config = dict(
    model='image embedding model',
    horizontal_flip=False,
    embedding_dim=192,
    arch='caformer',
    norm_position='pre',
    head_dim=48,
    fused_qkv=False,
    muon_scale='spectral',
)
Rows from block 5, named by matrix and row number. Rows with one number belong to one neuron. Each number is 128 + 32 x the weight over the matrix's rms, rounded and kept within 0 to 255. All counts start at 0.
# fc1: MLP up (model.blocks.5.mlp.fc1.weight, 768x128), inputs 0-127
# fc2: MLP down (model.blocks.5.mlp.fc2.weight, 128x768, transposed), outputs 0-127
fc1.282 [126 127 152 198 102  91  81 159 118 187 140 125 167 137 112 113 124 102 107 123  39 162 147 161  81  94  85 209 134 151 145 106 131  99 139  67  74 146  87  65 170 143 138 116 116 141 122  80 140  93 143 129 117 147 101 101  69 186 124  41 112 145 187  79 164 126 132 100 142 120 155 136  64 160 108 187 160 147  58 181 184 160 172 204 148 129  94 138 154 105  77 169 164 148 187 205 152 131  84 152 194 137 105 134 148  72 157 219  96 121  69 111 190 114 128 155 148 179  70 112  74  38  98 138 178  98 143 120]
fc2.282 [158 202 175 147 223 128 132 167  92  46 187  80 121 161 162 127 107 130 139 130 114  88 202 140 133 173 137  81 118  67  87 121 158  96 124 142 186  58 139  70 160 132 141  83 114 178 130 129 168 132 117  83 165 119  74 153  67 102 131 149 123  84  60 149 130 147  80  92 117  97 153 110 132 131  88  76 125 230 171 127 127 137 153  42  58 164 176 162 121  80 174  50  83 143 123  78 135 142 119 113  79 121 112  57 138 189 139  99 139 166 123  96 111  80 187 156 131 190  84 164 123 181 181 163 180  98 137 181]
fc1.283 [138 129 160 142 127 137 106 154 128 168 151 134 121 126 141 119 139  97 151  99  92 152 120 157 103 139 118 110 148 137 156 121 137 131 105 117 101 105 128  93 118 154 161 144 155 131 123 134 165  92 151 125 113 115 168 147 124 156 153  85 132 113 141 134 135 124 167 135 117 116 152 144 144 133 107 143 153 169  72 138 130 134 142 139 121 135 111 131 151 109 121 125 152 132 133 171 117 135 116  65 156 129 128 115 148 146 134 167 149 125 103 152 134 171 106 109 126 137 150 141 117  90 140 113 139 120 132 137]
fc2.283 [124 123  79 137 162 134 150 144 139 124 142 148 142 108 115 142 144 140 131 126 109 134 126 139 123 143 149 125 115 122 114 125 126 139 122 129 164 112 124  91 135 138 119  99 175 174 105 130 112 128 145 126 155 126  96 133 129 123 128 134 109 146  89 126 104 123 127 115 115 145 138 123 142 114 150  95 142 145 122 127 131 151 150 135  93 125 131 106 132 169  89 139 113 133 110  97 130  84 132 171 128 141 124 137 133  88 133 127 128 149  65 110 105 110 122 135 132 160 124 138 168 151 118 129 128 128 126 147]
fc1.284 [133 106  87 139 131 108 109 130  93 179 109 190 114 170  99 123 116 116 140 164 104 125 148 116 136 156 136 122 116 172 154 125 106 142 141 168 120 114  83 107  86 133 132 178 157 160  87 139 121 182 150 128   7 195 136 131  89 116 193  92  97  90 147 172 121 135 128 156 155 154 134 125 110 128 130  97 202 201 104 135 103 137 163 121 119 143  77 111 149 164 153 118 147 107 127 140 149  99  76 184 104 140 145 170  72 142 150 121  84 139  91 103 202 207 135 119 126 114 150 170 105 101 153 114 107 144  96  88]
fc2.284 [138 186  70 113  98  99 148 120 142 137 134 144 137 108 150 141 124 132 106 141 172 107 113 142 167 120 132 140 127 166 131 137 114 100 179 102  90 124 139 153 127  92 124  97 104 149 123 137 133 103 109 124 163 137  95  53 125  96 172 145 173 169 155  65  88 155 160  95 155 130 112 148 165 116 109 150 106 143 147 131 109 151 123 108 190 137 138 165 127 134  94 131  78 138 153  70 108  88 198  84 128 100 135 128  97 193 150 142 135 148 130 165 115 129 126 107  92 126 102  66 150  88 131 131 141 164 160 112]
fc1.285 [149 125 110 110 115 123 115 130 143 126 129 137 130 126 124 124 131 145 146 119 107 148 142 110 154 128 132 115 140 142 139 141 124 150 125 130 113 118 138 147 113 136 133 142 124 136 108 124 138 139 131 147 121 136  96 146 138 126 126 139 131 145 110 137 151 101 125  98 152 127 117 101 124 117 129 127 130 125 118 129 117 115 130 133 112 107 136 145 112 136 130 121 125 133 140 118 140 124 155  97 116 128 145 134 108 145 124 127 125 129 132 148 157  89 127 140 109 129 131 103 133 123 136 117 120  96 104 125]
fc2.285 [129 118 126 139 144 125 158 133 132 105  99 122 120 136 112 106 144  86 147 111 132 126 114 127 133 110 142 125 140 121 148 134 116 146 136 138 154 134 169 102 138 147 132 122 114 113 129 128 122 138 101 124 150 126 142 115 136 156 120 122 101 128 110 116 109 153 110 155 114  74 135 144  99 130 132 117 153 156 116 129  89 146 119 103 117 151 121 133 137 146 133 113 112 120 107 128 119 152 144 156 134 125 119 139 137 123 139 133 147 135 145 129 117 148 100 135 143  86 121 154 124 142 104 135 125 159 129 114]
fc1.286 [ 78  81 181 127  68 151  92 206 129  71 113 124 218 117 146  88  65  91 128  73  64 123 156 158 141  85 107 173 191 107 201 142  89 200  74 173 154 132 174 145 101 109 156 144 150 198  53 169 114  87 116 117 139 104  70 168  30 116 144  97 118 119 164  83 150 153 157 192 162 173 103 103 216 131  76  97 146 104 123 119 181 140 237 137  65 158  36 177 133 240  76 158 107 115  82 123 125 104 163 120 187 129  65 151 126 188  77 150 161 143 140 106  60 163 158 135 101  52 112 127  37 126 136 139 183 128 102 101]
fc2.286 [181 170 103 124  64 125 188 147 208 154  67  12  98  39 103 168 217  96 138 255 137 213 198 103  70 131   0 144  92 182  87 133 147  95 158 107 132 109  95 153 135 206  74 151 134 117  76  79 166 235 187 108 184  92 178  73 140 200  66 201 151 120 148 178 192  84  70  82  57 129 158  88 174  94 157 156  73 101 164  65 102  43  48 117 173  78 176 115  46  99 211 141 161 255 197  70 182 100 135 159 126 191 188  80  48  17 146  76 106 132 159 132 230 127 162 137 111 179 117  97 136 127  99 104  51  91 148  85]
fc1.288 [130  62 161 137 127  98 117 168  93 129  81 100 125 135 100 115 123 151 153  94 129 117  71 137 151  69 110 119  99 147 150 111 126 108 142 163 102 131 121 155 138 131 115 149 116 171 107 169 124 119 152 144 137 143 171 138 131 180 124 154 142 118 111 138 149 158 142 177 124 118 110 138 198 131 169 160 120 146 126 152 119  85 129 199 138  89 120 135 123 115 137  98 177  79  85 118 107 129 107 149  53 206  99  66  92 190 162 133 137  86 112 111  90 171  78 100 150 159  94 121 127 175 143 142 100 132  80 153]
fc2.288 [ 79 165 202 163  93 124  78 139 143 131 112 101  96 139 126 183 155 202 155  77 155  78 114 140 119 114 195 148 137 188 157  80 144 172 146 114  85 105  78 148 157  88 109 122 154  79 130 160 126 157 162  46 182  86 173 166 134 156 210 146 122  97 119 137 107 116  98 112  43 120 111 116 149 201 212  91  75 132 167 147 134  96  97 147 128 161 143 155 220  97 147  78 102  99  99 170 158 114 110  83 164 122 125 127 102 160 111  99 106 129 146 163  96 196 136 109 147 171 107  96 164 100 139  35  92  62  81 100]
fc1.290 [ 99 121 113 181 101 180 130 165  80  96 131 157 118 161 135 110 119 105 111 107 140 166 119 147 181 157  76 168 159 156 121 122 107 156 109 143 117 127 156 128 135 122 118 109 163 157  94 131 115 126 139 113 109 163 140 123 126 134  70 166 107 162 148 124 132 132 131 102 126 131 144  80 158 158 155 140 135  78  95  96 137 113 172 139 113 151 150 184  97 139 138 184 121 115 138 141 115 132 117 107 112 166 111 148 114 112  90 164 135 163 148 129 131 103 136 114  80 102 161 140  89 101 143 116 104 131 117 149]
fc2.290 [157 179 154  81 147  54 121  87 144 145 108  65 105 107 111 173 101 154 145 146  89  91 111 136 117 122 168  78 111  53 138  85 102 137 126 102 179 145 133 126 159 175 198 121 139 190 129 126 107 117 135 136 187  99 108 129 162 157 114 115 122 119 148  71 147 148 146 126 135 110 139 125 133 124 126  92 115 192 172 123 117  96  80 150 114  89  81  95  99 118  86 118 206 149 129 139 156 100 106 195 164 119  86 163 168 103  70 128 115 113 172 142 114 176 115 140 165 127 120 110 151 162 132  98 172  92 113 141]
fc1.291 [139 140  77 120 104 133 131 124 153 124 143 104 167 148 134 142  67 121  79 140 140 129 114 145 116 145 115 131 105 145 142 132 105 123 146 117 119 162  88 133 146 111 131 138 121 114  93 127 132 160 152 109  94 135 170 141 121 123 136 132 144 122 137 126 117 132 124 113 145 125 183 118 160 120 115 156 107 152 130 125 103 171 135 126 106 119 148 151  97 161 127 159 124 138 128 150 136 127 152 122 114 164 154 124 149 123 130 135 124 116 130 133 110 119 119 121 154 158 150 152 132 157  99 125 142  89 157 157]
fc2.291 [115 138 119 133 148 125 134 126 125 129 131 179 132 136 139 146 149 120 138 131 118 105 113 132 153 128 123  76 134 112  90 158 137 147 133  97 133 121 141 107 125 163  93 127 150 135 186  96 132 124 131 138 161 119 107 124 133 158 124 140 107 149 116 123 117 125 130 131 144 120  98 114 122 133 151 108 132 103 157 130 127 102 123 139 131 130 106 126 146 139 128 112 127 131 116 116 144 122 152 122 137 130 118 130 147 132 114 131 104 131 127 169 119 113 103 152 106  93 120 115 153 146 144 113 104 139 122 110]
fc1.292 [101 134 103 134 144 145 125 132 106 137 163 129 111 127 157 126 131 143 164 101 120  94 164 141 134 129 111 137  98 116  86 145 117  77 118 134 153 143 138 142 143 131 156 116 145 141  94 133 164 140 111 122 143 145 127 143 111 144 152 120 147 142 119 142 112 168 133 142 108 138 134 122 159 130 131 107 128 145 115 126 144 154  96 102 150 129 113 136 105 131 134 139 144 112 160  92 150 124 143 134 128 108 137 114 124 100 104 133  93 110 106 122 143 123 137 141 129 155 128 119 100 103 138 121  85  91 172 109]
fc2.292 [133 118 133 113 127 135 133 139 127 106 134 120 136 155 132 148 140 113 138 105 135 137 117 118 158 172 154 142 128 134 166 118 117 167 101  93 144 119 132 108  90 146 101 128 128 133 162 130 139 157 155 153 117 106 152 150  85 131 112 125 119 139 132 125 117  69 120 170 123 135  82 137 138 149 135 143 118 130 149 152 142 129 101 150  76  84 130 123  86 154 156 114 131 108 142 138 112 124 118 137 113 136 126 106 149 134 124 146 105 109 158 118 106 143 116 130 128 152 121 150 131 122 111 118 104 145  98 112]
fc1.293 [ 85 130  94 141 116  99 114 184 127 153 109 148 131 135  92 152 182 102 120 132 146 107  76 115  64 120  93 160  86 149 173  72 126 177 171 157 153 108  86  71 196 116 163 170 122 175 117 156 134 112 153 115 111  88 176 151 212 212 101 181  90  96 145 157  75  79 147 187  68 131 102  97  93 126 112 104 106 119  95 138 173 161 139 106 157 135 126 127 109 173  93 216 140 164 124 149 109  91 147  99 127 188  68 161 115 134 165 157 138 129 139 146 152 135 128 192 121 147 115 137  84 104 110  82 138 109 111  82]
fc2.293 [171 111 102  93  88 252  93 138  59  59  78  99 189 124 157 106 149 104  89 190  65 139 145 104 136 245 151  85  99 128 140 121  86 121 106  60 117 202 162 101 176 154 231  63 166 106 112 111 154 144 169  87  90 135 127 136 120 103 142 110  99  91 132  84 152 164 152 103 152 111 150 156 119  66 123 105 166 148 177 136 192  98 106 147  69  37 120 138 135 154 173 107  86 133 161 114 138 119 130 158 131 102 173 110 130  92 156 125 115 164  98  77 105 178  91  95 174 121 147 113 153 122 160 188 137 149 143 128]
fc1.294 [126 143  90 157 116 105 144 133  94 116 169  84 130 154 120  90 101  72 165 134 143 182 136  95 130 154 120 155  76  94 113 142 113 213 112 141  84 115 121 115 157 108  89 153 121  90 141 151 106 104 108 131 143 146 128 126 169 133 159 186 149 104 140 126 103 139 196 121 103 107  93 112 108 128  69 105 123  66 143 151 144 114 173  82 111 105  75 171 158 120  98 115  49 118  86  84  93 127 126 160 154 131 153 187  99 123  62 157  77  79 142 105 138 141 110  58 103 136 102 158 230 105  83 104 103  51 109 171]
fc2.294 [ 98 146 168 118 140 136 160 163 145  90 117 134 168 203 100 134  93 112 146 126 163 130 111 100 103  99 122 116 151 127 117 157 174 161  51 105 136 109 194 108  82 135 140  89 149 169 106 176 105 147 101 138 105 111  89  87 130  48 113  89 136 112 152 151 127 117 136 158 149 110 130 125 144 149  73 109 157 127 121 176 111 149 129 155 114 124 186 150 168 118 121 106 138 165  95  57 129 159 115 133  64  86 115 157 105  98 122 173 138 186 163 153 117 108 140 166 142  94 138 113 182 116 117 115 137  85 162  87]
fc1.295 [187  66 196 168  85 137 114 117 112 143 212 111 167  69 104 132 146  98 130  69 202 108  35 126 194 127  91 130  71 105  53 122  90 128 153 120  90 173 126 178 108 162  97  95  87 124 137 125 165 107 174 191 144 163  98 158 144  93  90 116 170 164 127  99 121 145 122 148  30 107  93 102 166 100 161 137 132 153 141  67 212 152 151  77 131 128 162 159 122 132 100  88 115 178 122  92 134  47 111  86 192 104 142 158  86  95 129 113 184 131  47 110 101  84  79 168 104 124 120 134 122  64 116 147 196  83  69 119]
fc2.295 [145 112 187 159  85 162  95  83 129 126 107  84  78  72 119 171  87  68 144 138 157 131 157 112 184 165 101 101  92 158  93  99 116 136 102 147 139 103  93 162 133 120 126 154  62 142 107 114 154 143 104 173 186 154  90 178 146 137 135 189 140 159 148 184 143 149 196 119 104  88  56 143 115 115 118  48 123 178 179 111  66 116 119 137 170 152  85 119 134 121 177 214 103 157 146 116 110 131 142 149 163 103 151 123 108 121 115 113 132 101 125  90 131  96  87 130 176  71 190  97 172  98  84 176 110 136 149 102]
fc1.296 [165 117 146  99 148  85 105 169 133 192 139 106 127 107 133  97 126 109 154 112 115 128  75  84 136 106 114 216  93 100 114 134  84 128 147 189 129  95 112  81 125 126 177 157 154  51 148  83 160 151  97 127 152 192 106 121 165 136 134 161 145 129  84  75 175  85  77 142  87 177  92  87 118  87  96 104 106 169 145 130 119 111 126 179 111 141 140 134 147 163  56 151 161 110 139  74 155 109 123  82 150 115 181  68 159 142 174 137 171 168 146 120 177 121 144  97 152 184 102 167 131 144 101 143 100 121 129  63]
fc2.296 [132 170  99  87 193 169 129 109  97  98 137 135 134 122 197 171 142 165 140 138 157 114 141 117 109 124 159 116  73 120  97 128 125  88  83  94 169 167 172 169 169 115 172 124 128 132 107 159  86 160 126  84  77  70  91 139  99 172 107 151 183 103 152 121 109 172 155 118  80  96 168 134  86 124 118 155 121  84 139 142 177 122 127  88 107 130 123  90 156  78 168 173 133  46 145 113 109  74 135 115 150 105 109 164 161 100 170 136 150 180  97 152 141  78  77 101 104 151  74 101 120 143 114 142 120 150 182 120]
fc1.297 [ 80 175 144 139 109  74 129  61 192 106  91 175 126 125 143  68  80  39 131 136 172 113  82 115 132 129 153 143  82 125 201 128 109  97  80 113 157 151 113 110  91 146 144 138 179 151 183 115 134 105 158 165 180 123 131 112 145 153 138 156 176 138 167 107 135  59 147 139 141 140 121 167 147  99 117 113 171 119 129 133  67 121  97 111 163 201 186  96  90 112 103 153 147  97 100 142  98  95 183 128 188 120 169 184  99 121 149 155 148 134 117  78 152  65 105 138 106 132 136 123 104 138 116  27 107 122 118  81]
fc2.297 [172 129 173 140  91 167 111  70  82 144  51  92  70 147 175 146 136  91 102 153 135 103  79 138 175 142 120 124 178 173 143 159 105 160 127 126 132  80 121 134 157  56 185  84  71 131 145 182 113 157 140  83  93 150 131 121 143 121 145  89 104 167 147 156  90 116 196 143 169 104 126 138  90 183 201 122 179 116 151 124 138  51 156 151 130 122 111 131 103  92 102 151 146 151  80  65 154 147 114 156  87 155 142  86 101 142  72 164 129  75 147 117 122  79 137 148 118  94 112 115 107 112 161 184 186 138  63 137]
fc1.298 [ 99 118 120 136 111 137 154  92 168 125 104 120 153 133 146 109 126 103  99  83 107 168 113 118  91 149 138 112  88 161 130 131 110 112 105 128 108 147 134 128  78 129 142 134 134 113 123 150 130 139 131 148 113 113 141 110 117 164 143 162 134 117 113 142 107 134 150 154 158 120 154 119 182  76  99 108 117 108 115 115 114 138 106 125 115 125 119 126 127 106 111 166 151 129 132 122  90 112 158 121 140 110 108  85 138  89 104  82 118 106 150 133 113 108 114 111 150 107 180 148 114 142 118 120 120 155 106 105]
fc2.298 [139  95 132 172 112 101 112 155 132 131 111 152 126 116 133  94 157 122 173 155 118 108 138 132 158  92 151 141 128 142 122 100 120 155 106  93 150 136 142 155 157 177 111 125 131 162 116 119 173 134 121 138 109  83 134 124 135 115 147 116 128 160 130 148 183 103 112 156 139 145 124 133 103 115 158  57 141 128 144 116 140 101 144 140 108 133 132  84 113 137 112  99 123  88 140 154 124 106  98 139  95 152 144 131  92 120 131 165  94 105  78 136 139 157 116 149 120 122 123 121 112  96 105 152  97 129 157 137]
fc1.299 [108 138 178 128 131 101 137 114 143 120 125  90  90 125 126 134  94 106 161 131 131 136 163 133  95  78  97 136 114 116 104 131 134 144 142 114 139 115  93 140  86  96 142 136 141 135 143 128 113 110 132 115  88 161  75 133 145  87 123 165 127 117  75  88 144 121 147  95 137 144 129 109 182  83 151 128 104  95 179 129 157 129 103 159 123 172 138 139  84 154 110 123 127 179 187 144 115 120 109 121 100 139  99 104 137 133 141  76 133 139 114 145 108 200 135 117 145 145 148 143 128  89 134 129  99 117 121 131]
fc2.299 [109 106 125 143  58 186 131 162 137 110 126 155 179 131 114 146 167 130  97 143 121  98 166  62 117 105 162 116 146 114 195  70 126 180 167 164 122 158 117 116 134 163  43  72 116 150 124 139 112 145 115 135 131 118 145  81 126 147 137 156 150 161  85 139 121 136 157 125 103 140  87 191 110 205  98 121  92  92 111 131  85 114 147 159 145 102 112 108 175 141  98 122 156 151 159 138 125  86 108 127 150 129 166 128 116 105 130 109 109 141  87 139 146  86 123 163 118 163  81  85 168 101 129  84 133 160  96 144]
fc1.301 [109  88  64  73 117 151 119 108 121 162  78 152 148 144 162 151 106 129 132 124  93 128 125 124 158 148 127  95 111 195 122 130 167  88 109 190 125 110  79 131 161 127 105 106 181  91 111 120 115 135 168 127 152 135  88 128 162 118 132 135 155 112 105 101 146 120 114 154 159 146 152 160 124 140 124 118 120 102 144 139 135 129 105 119 157 162 138 128 146  85 103 110 144 117 129  99 112 133 121 150 131 170 120 101 158  89 143 158 178 141 111 171 127 156 126 105 121 114 101  94 118 130 150 143 164 151 109 107]
fc2.301 [135 198  87 132 152 135 163 118  89 121 169 130 104 101 119 148 169 144 144 165 139 134 170  96  80 125 122 125 118  67  94  85 101 156 157 103 142 109 153 166 138 141 138  89 113 143 118 124 116 182 118 138 178 107 121 106 138 117 190 103 128 133 104 121  67 137 118 167 134 122 135 187 149 118 157 177 130  95  76 113  85 149 132 165 179 133 101 100 146 108 124 122 140  79 112 110 123  93 106  52 126 126 139 162 104 142 137 158 115 148  93 178 142  69 102 128 138 160 130 137 139 106 130 106 109 128 141 191]
fc1.302 [105 140 119 158 167 124  80  90 108 135 142  68 176 137 147 142 107 138 114 122  28 143 142 179 128 149  96 135 104 100 135  89 205  76 113 164  60 138 178 137 111 141 105  51 109 147 109 113 117 128 105 127 144 139 117 132 132 111 123 124 118 154 139  89 192 157 117 116 130 172 117 141 125 142  73 125 128 139  95 160 186 101 164 160 126 122 150 167 112 144 158  60 190 170  93 189 152 121 110 144 115  70 146 102 104 139  86 164 110 126 185  96 128 114 119 120  93 126 161 123 173 120 125  89 138  79 210 107]
fc2.302 [102  90 146  77 157 125 101 144 136 118 148 128 145 116 126 109 137 154  97 165 155 135  66  92  89 157 186 119 130 113 158 144  84 153 114 133 142 153  91 137 131 114 142 130 146 103 180 116  64  91 157  82  89 143 121 132 148  95 188 166 135 120 122  95  90 122 132 166 127  93 125 128 124 151 119  84 151 126  98 124  75 124 102 134 117 148 138 135 111 181  87 137 110 177 174 130 105 117 174 104 158 153 121 135 129 157 139  91 133 165 182 138 116 117 100 183 161 147 115  89 125 103  89 159 105 127  96 141]
fc1.303 [106  92 125 145 169 108  71  95  91 131 156  83  84  82 137 157 119 107 129 208 144 162 100 120 188 180 225 140 107 106 153  98 167 149 123  96 129 166 121 102 193 181 111 189 168 144 173 134 116 157 114 123  64 120  94 138 122 136 146 132 145  80 145 135 193  99 114 120 118  58  87 109  56 114 102  72 106 129 129 152 173 110 111  83 150 138 117 114 132 187  77 129 116 113 157 130 152  54 123  64 101 145 116 109 111 120  98 147  84 124 122 129 101 153 128 137 161 103  98  92 161 109 110 120 110 115 178 158]
fc2.303 [136 104 162  87 123  85  95 152 116 139 107 137  72 127  64 153 158  91 152 124  90 164 150 109  88  96 132 105 122 100 137 189 152  18 160 114 109 132 121 165 129 140 141 101 132 164 135 167 152  57 111 169 158 123 136 130 111 119 132 139  88 203 160 115 167 162  97  74 160 108  96 158 119 124 126 161 176  94 179 131 154 138 106 112 106 158 101 164  76  92 146 164 148 117 203 123 142 172  94 102  99 137 149 144  67 116 134 172 115 162 138 129 102 116 133 131 107 127  85 150  98 153 160 150 127  74 163 104]
fc1.304 [126 150 124 107 101 153 103 109 113 139 122 123 149 110 121 133 128 105 129 117 100 111 127 145 133 123 110 158 108 119 124 135 118 170 136 131 123 126 156 138 134  96 145 141 125 136 113 120 147 110 100 115 129 150 160 144 139 122 145 131 117 140 146 149 113 130 135 150 142 131 127 126 136 127 156 131 125 131 131 121 143 113 127 122 118 149 120 134 124 129 121 116 148 149 127 118 123 132 141 134 146 134 113 113 121 125 145 140 130 112 131 122 134 122 123 134 123 134 143 122 129 136 147 141 138  85 123 121]
fc2.304 [137  90 119 138 139 139 100 160 155 111 119 120 138 107 112 117 154  97 133 106 139 141 119 105 100 120 106 113 154 107 136 124 145 142 109 126 118 114 147 150 153 133 123 140 146 112 127 134 105 102 122 117 125 141 139 131 123 128 131 107 133 125 157 103 118 156 115 160 125 127 117 102 143 139 136 124 126 128 144 163 108 106 139 142 112 140 143 116 116 158 103 139 145 111 131 132 131 101 125 128 137 154 126 129 143 129 147 106 129 133 120 143 149 130 129 126 149  99 117 155 111 116 128 141 129 131 152 127]
fc1.305 [116 133 148 127 131 106 125 108 122 134 125 144 135 109 137 141 127 118 123 142 140 138 139 123 129 153 132 112 128 121 112 134 147 123 139 130 134 145 142 107 135 152 133 138 133 155 109 124 140 128 119 118 132 133 108 129 125 138 126 124 148 118 138 142 139 119 122 141 120 134 136 121 120 105 129 130 110 136 115 119 120 102 132 108 118 125 137 127 122 133 131 115 136 105 136 120 121 109 116 122 143 111 144 123 125 134 134 151 141 115 148 110 134 125 129 110 138 118 121 117 140 133 106 143 148 116 120 152]
fc2.305 [128 123  99 137 133 162 136 154 136  90 122 137 142 144 139 135 145 129 128 123 120 114 134 124 100  93 118 133 162 110 131 121 103 131 131 125 129 110 138 158 100 119 117 128 102 118 123 141 133 137 137 128 143 116 127 120 125 113 144 107 125 138 133 105 108 139 123 111 137 112 101 137 125 171 121 107 143 128 110 154 136 146 116 130 157 149 159 132 107 128 118 157  96 138 127 129 132 119 128 114 132 137 108 166 135 126 120 137 137 143 113 140 117 120 140 107  89 138 119 144 130 131 135 149 108 124 171 130]
fc1.306 [126 107 139 136 102 112 134 125 149 120 168 141 118 129 125 127 117 129 107  93 114 127 147 138 119 117  65 119 114 117 118 118 135 136 136 130  97 159 164 137 120 130 142 149 154 135 115 118 115 170 175 147 171 137 151  97 104 113 135 131 100 141 127 135 139 112 135 159 117 114 114 142 113 121 166 118 113 141 141 129 153 122 114 142 140 130 107 158 104 122 106 129 120 144 112 121 122 106 124 130 172 149 145 130 144 104 119  96 115 109 136 107 106 150 137 111 126 131 170 113 122  76  82 127 138 136 117 122]
fc2.306 [108 165  90 131 152 133 121 147  96 117 109 121 137 131 134 125 137 125 131 105 151 119 144 131 146 138 145 116 165 132 147 122 118 153 120 162 115 138  96 148 114 108  76 150 110 161 124 151 125 102 114 105 124  96 131 115 143 118 143 119 114 104 112 131 129 141 113  90 160 145 141 126 163 145 111 131 124 104 140 111 119 124 146 124 126 129 143  94 155 138 127 135 142 133 130 115 138 145 119 112 116 147 159 149 143 135 154 141 101 144 139 117 117 119 110 106 144 123 168 111 112 126 126 137 124 139 148 108]
fc1.307 [150 118  73 164 116  99 203 108 104  96 120 176 151 135 104 122 110 160  97 152  62 105 182 149 139 163 145 158  92 156 152 120 133 122 135 139 126 160 121 108 121 134 142 153 111 123 145 101 114 125 173 146 139 174 128 163 107  84  98 145 147 116 190 105 117  99  98 124 146 166 131 111 126 158 147 121 114 150 127  96 155 126 129 119 132 111 129  67  89 162 103 150 121 106  81 151 134 174 113  93 139 112 179 107 116 152 182 155  67 116 126 145 163 101 114  84  97 176 107  68 145 164 148  98 106  99 134 163]
fc2.307 [173 112 130  66 128 129  71 139 102 129 201 174  90 158 110  75 100 126 126 100 121 183  88 143 151 144 127 129 178 103  88 117 154 135 154  89 113 140 159 108 105 177 149 122 105 146 130 107 127 102 143 136 144 139 129  76 105 131 136 121  95 122  48 141 140 155  94 138 159 112 152 113 114 123 102 100 106 111 130 164 116 123 157 179 148 114  93 117 168 110 109 127 134 141 149 166 147 135 158 128 152 149 139 127 128  97 132 127 150 130 127 128 144 110 156  91 125 138 115 140 102 120 139 137 182 122 117 143]
fc1.310 [157 126 134  81 176 109 134 153 140  97 115 136 125 126 141 132 107 123 109 149 115 150 167 133 161 149  95  62 136 156 124  99 124  87 131 127 159 145 130 164 161 137 148 119 149 108 123 133 155 137 143 136 100 130 124 154 114 137 129 114 111 145 109 113 151 153 137 125 155 128 107  91 161 133 117 136 102 112 112 148  89 114 143 111 169 117 121 132 107 180 109 119 144 155 138 147 120 111 148 158 117 118 122 139 125 121 161 138 131 111 131 152  96 119 100 158 156 126 125 159  77  92 113 109 109 124 145 121]
fc2.310 [115 121 130 142 124 153 156 127 116 121 169 144 114 140  92 154 129 115 155 133 147 146 151 132 118 110 130 127  98 108 127 136 107 118 135 116 140 105 116 115 138 124 126 125 123 112 131 122 157 101 171 119 142 123 124 133 143 115 109 168 146 142 177 143 134 142 124 105 131 116 158 172 123 104 105  84 138 127 142 105 147 109 123 129 128 125 122 156 108 160 110 134  96 124  96 146 113 129 105 120 107  97 129 121 130  91 116 126 162 143 137  92 126 188 135 144  89 138 122 150 147 129 132 107 115 107  94 149]
fc1.311 [114 129 139 102 105 125 110 135 134 117 109 111 163 101 154 129 126 125 133 104 137 141 114 104 162 167 157 133 127 131 114 109 159 121 149 132 113 102 110 112 171 118 146 131 138 122 141 126 122 136 116 156 137 131 134 124 138 169 122 135 116 116 145 110  76 142 126 138 109 133 124 113 120 114 113 135 112  96 111 119 139 101 136 113  98 121 131  96 127 135 112 117 142 135 151 124 141 146 140 119 120 136 149 141 101 112 123 169 140 116 130 125 135 149 118 152 133 144 124 102 125 105 147 110 139 139 127 132]
fc2.311 [160 106 112 124 123 141 139 135 110 153 136 140 138 130 128  89 127 123 137 115 121 108 121 127 110 109 145 122 130 134 132 112 117 137 150 113 117 145 115 131 119 147 137 143 125 128 134  95 116 125 151 137 113 131  86 164 146 105 112 122 111 152 106 139 143 149 129 135 127 118 132 122 149 129 136 102 126 131  96 122 163 115 123 135 144 115 120 123 127 143 133 141 115 158 126 149 117 144 115 151 123 124 131 134  98 114 117 123 146 139 122 135 128 109 123 112 142  88 122 102 150 154 123 112 146 132 139 145]
fc1.312 [ 95  86 168 160 100 162 111 158 209 109  86 139  94 169 130 127 177  72 101 137 138 126 138 134 116 136 176  73 167 115 102 107 118 128 137 133 102 115 140  92 104 178 100 127  84 120 159 185 134 198 136 147 113 103 120 138 164 155 154 109 100 118  64  86 113 157 123  89 138  89  91 110 161 132 124 184 112 141 124 135 135 103  79 166 154 183  77 131 133 130 130  93 124 116 158 126 111  75 154 101 189 169 155 128 133 107 142 123 102 113 107 133 134 141 142 161 104 162 157 113 144 144 110 195 114 119 162  77]
fc2.312 [143 126 146 107  74 115 109 173  70  90 104 147 170 147 113 116 121 226 130 162 115 158 101 169 129 179 132 119 111 161 141 199 138 112 112 117 118 163 130 169 131  87  96 170 136 194 139 141 149 152  79  80 111  95 148 161 104 147 140 137  73  80 178 127 167 151  98 151 128 137 125  94 159 151 120 121 129 162  65 114  89 137 112 152 134  65 174  88 109 127 132 176 142  92 112 144 139 117  83  96  86 112 111 124 152 153 113 156 122  81 143 110 123 160 142 108 144 146 106 110  92 123 103 107 143 120 105 157]
fc1.313 [125  98 127 168 163 105 105 163 149 113 139 176 136 114 134 126 187 185 105 105 202 154 136  87 147  88  77  77 156 149 137 121  93  98 123 144  92 124 145 136 133 103 127 110 173 125 154 172  97 155 196 155  94 122 142 159 129  83  70  80 103 157 140 142  91 167 163 154 148 150 126 112 163 131 118 179 144  84  95 165 133 106 102 136  89 127  94 140 142 142  63 198 156 203 184 119 126 152  91 107 142 196 123 138 154 116 115  92 141 121 146  57  91  77  96 108 105 108 190 109  97 157 143 153 139 131 160  84]
fc2.313 [158 227 103 172 109 110 134 163 149 118 119 147 131 121 107 153 167  55 147 209 130  84 141 133 178 124 104 147 116  81 183 130 217 145  92  89 128 132 112 111 131 132 133 136 150 128 103 113 159 112 119 103 118 169 197 109 169 211 127 119 144 109 131  99 125 139 118  79 114 128 199  94 116  78 130 102 161 111 190 125 186 117 129 101 122 138 148  85  77 112 148  80 165  20  85 110 142 114 196 113 152 108 141 125 137  73 140 130 131 130 115 134 111 203 154  79 136 139 175  74 126 112  71 118 126  41 117 180]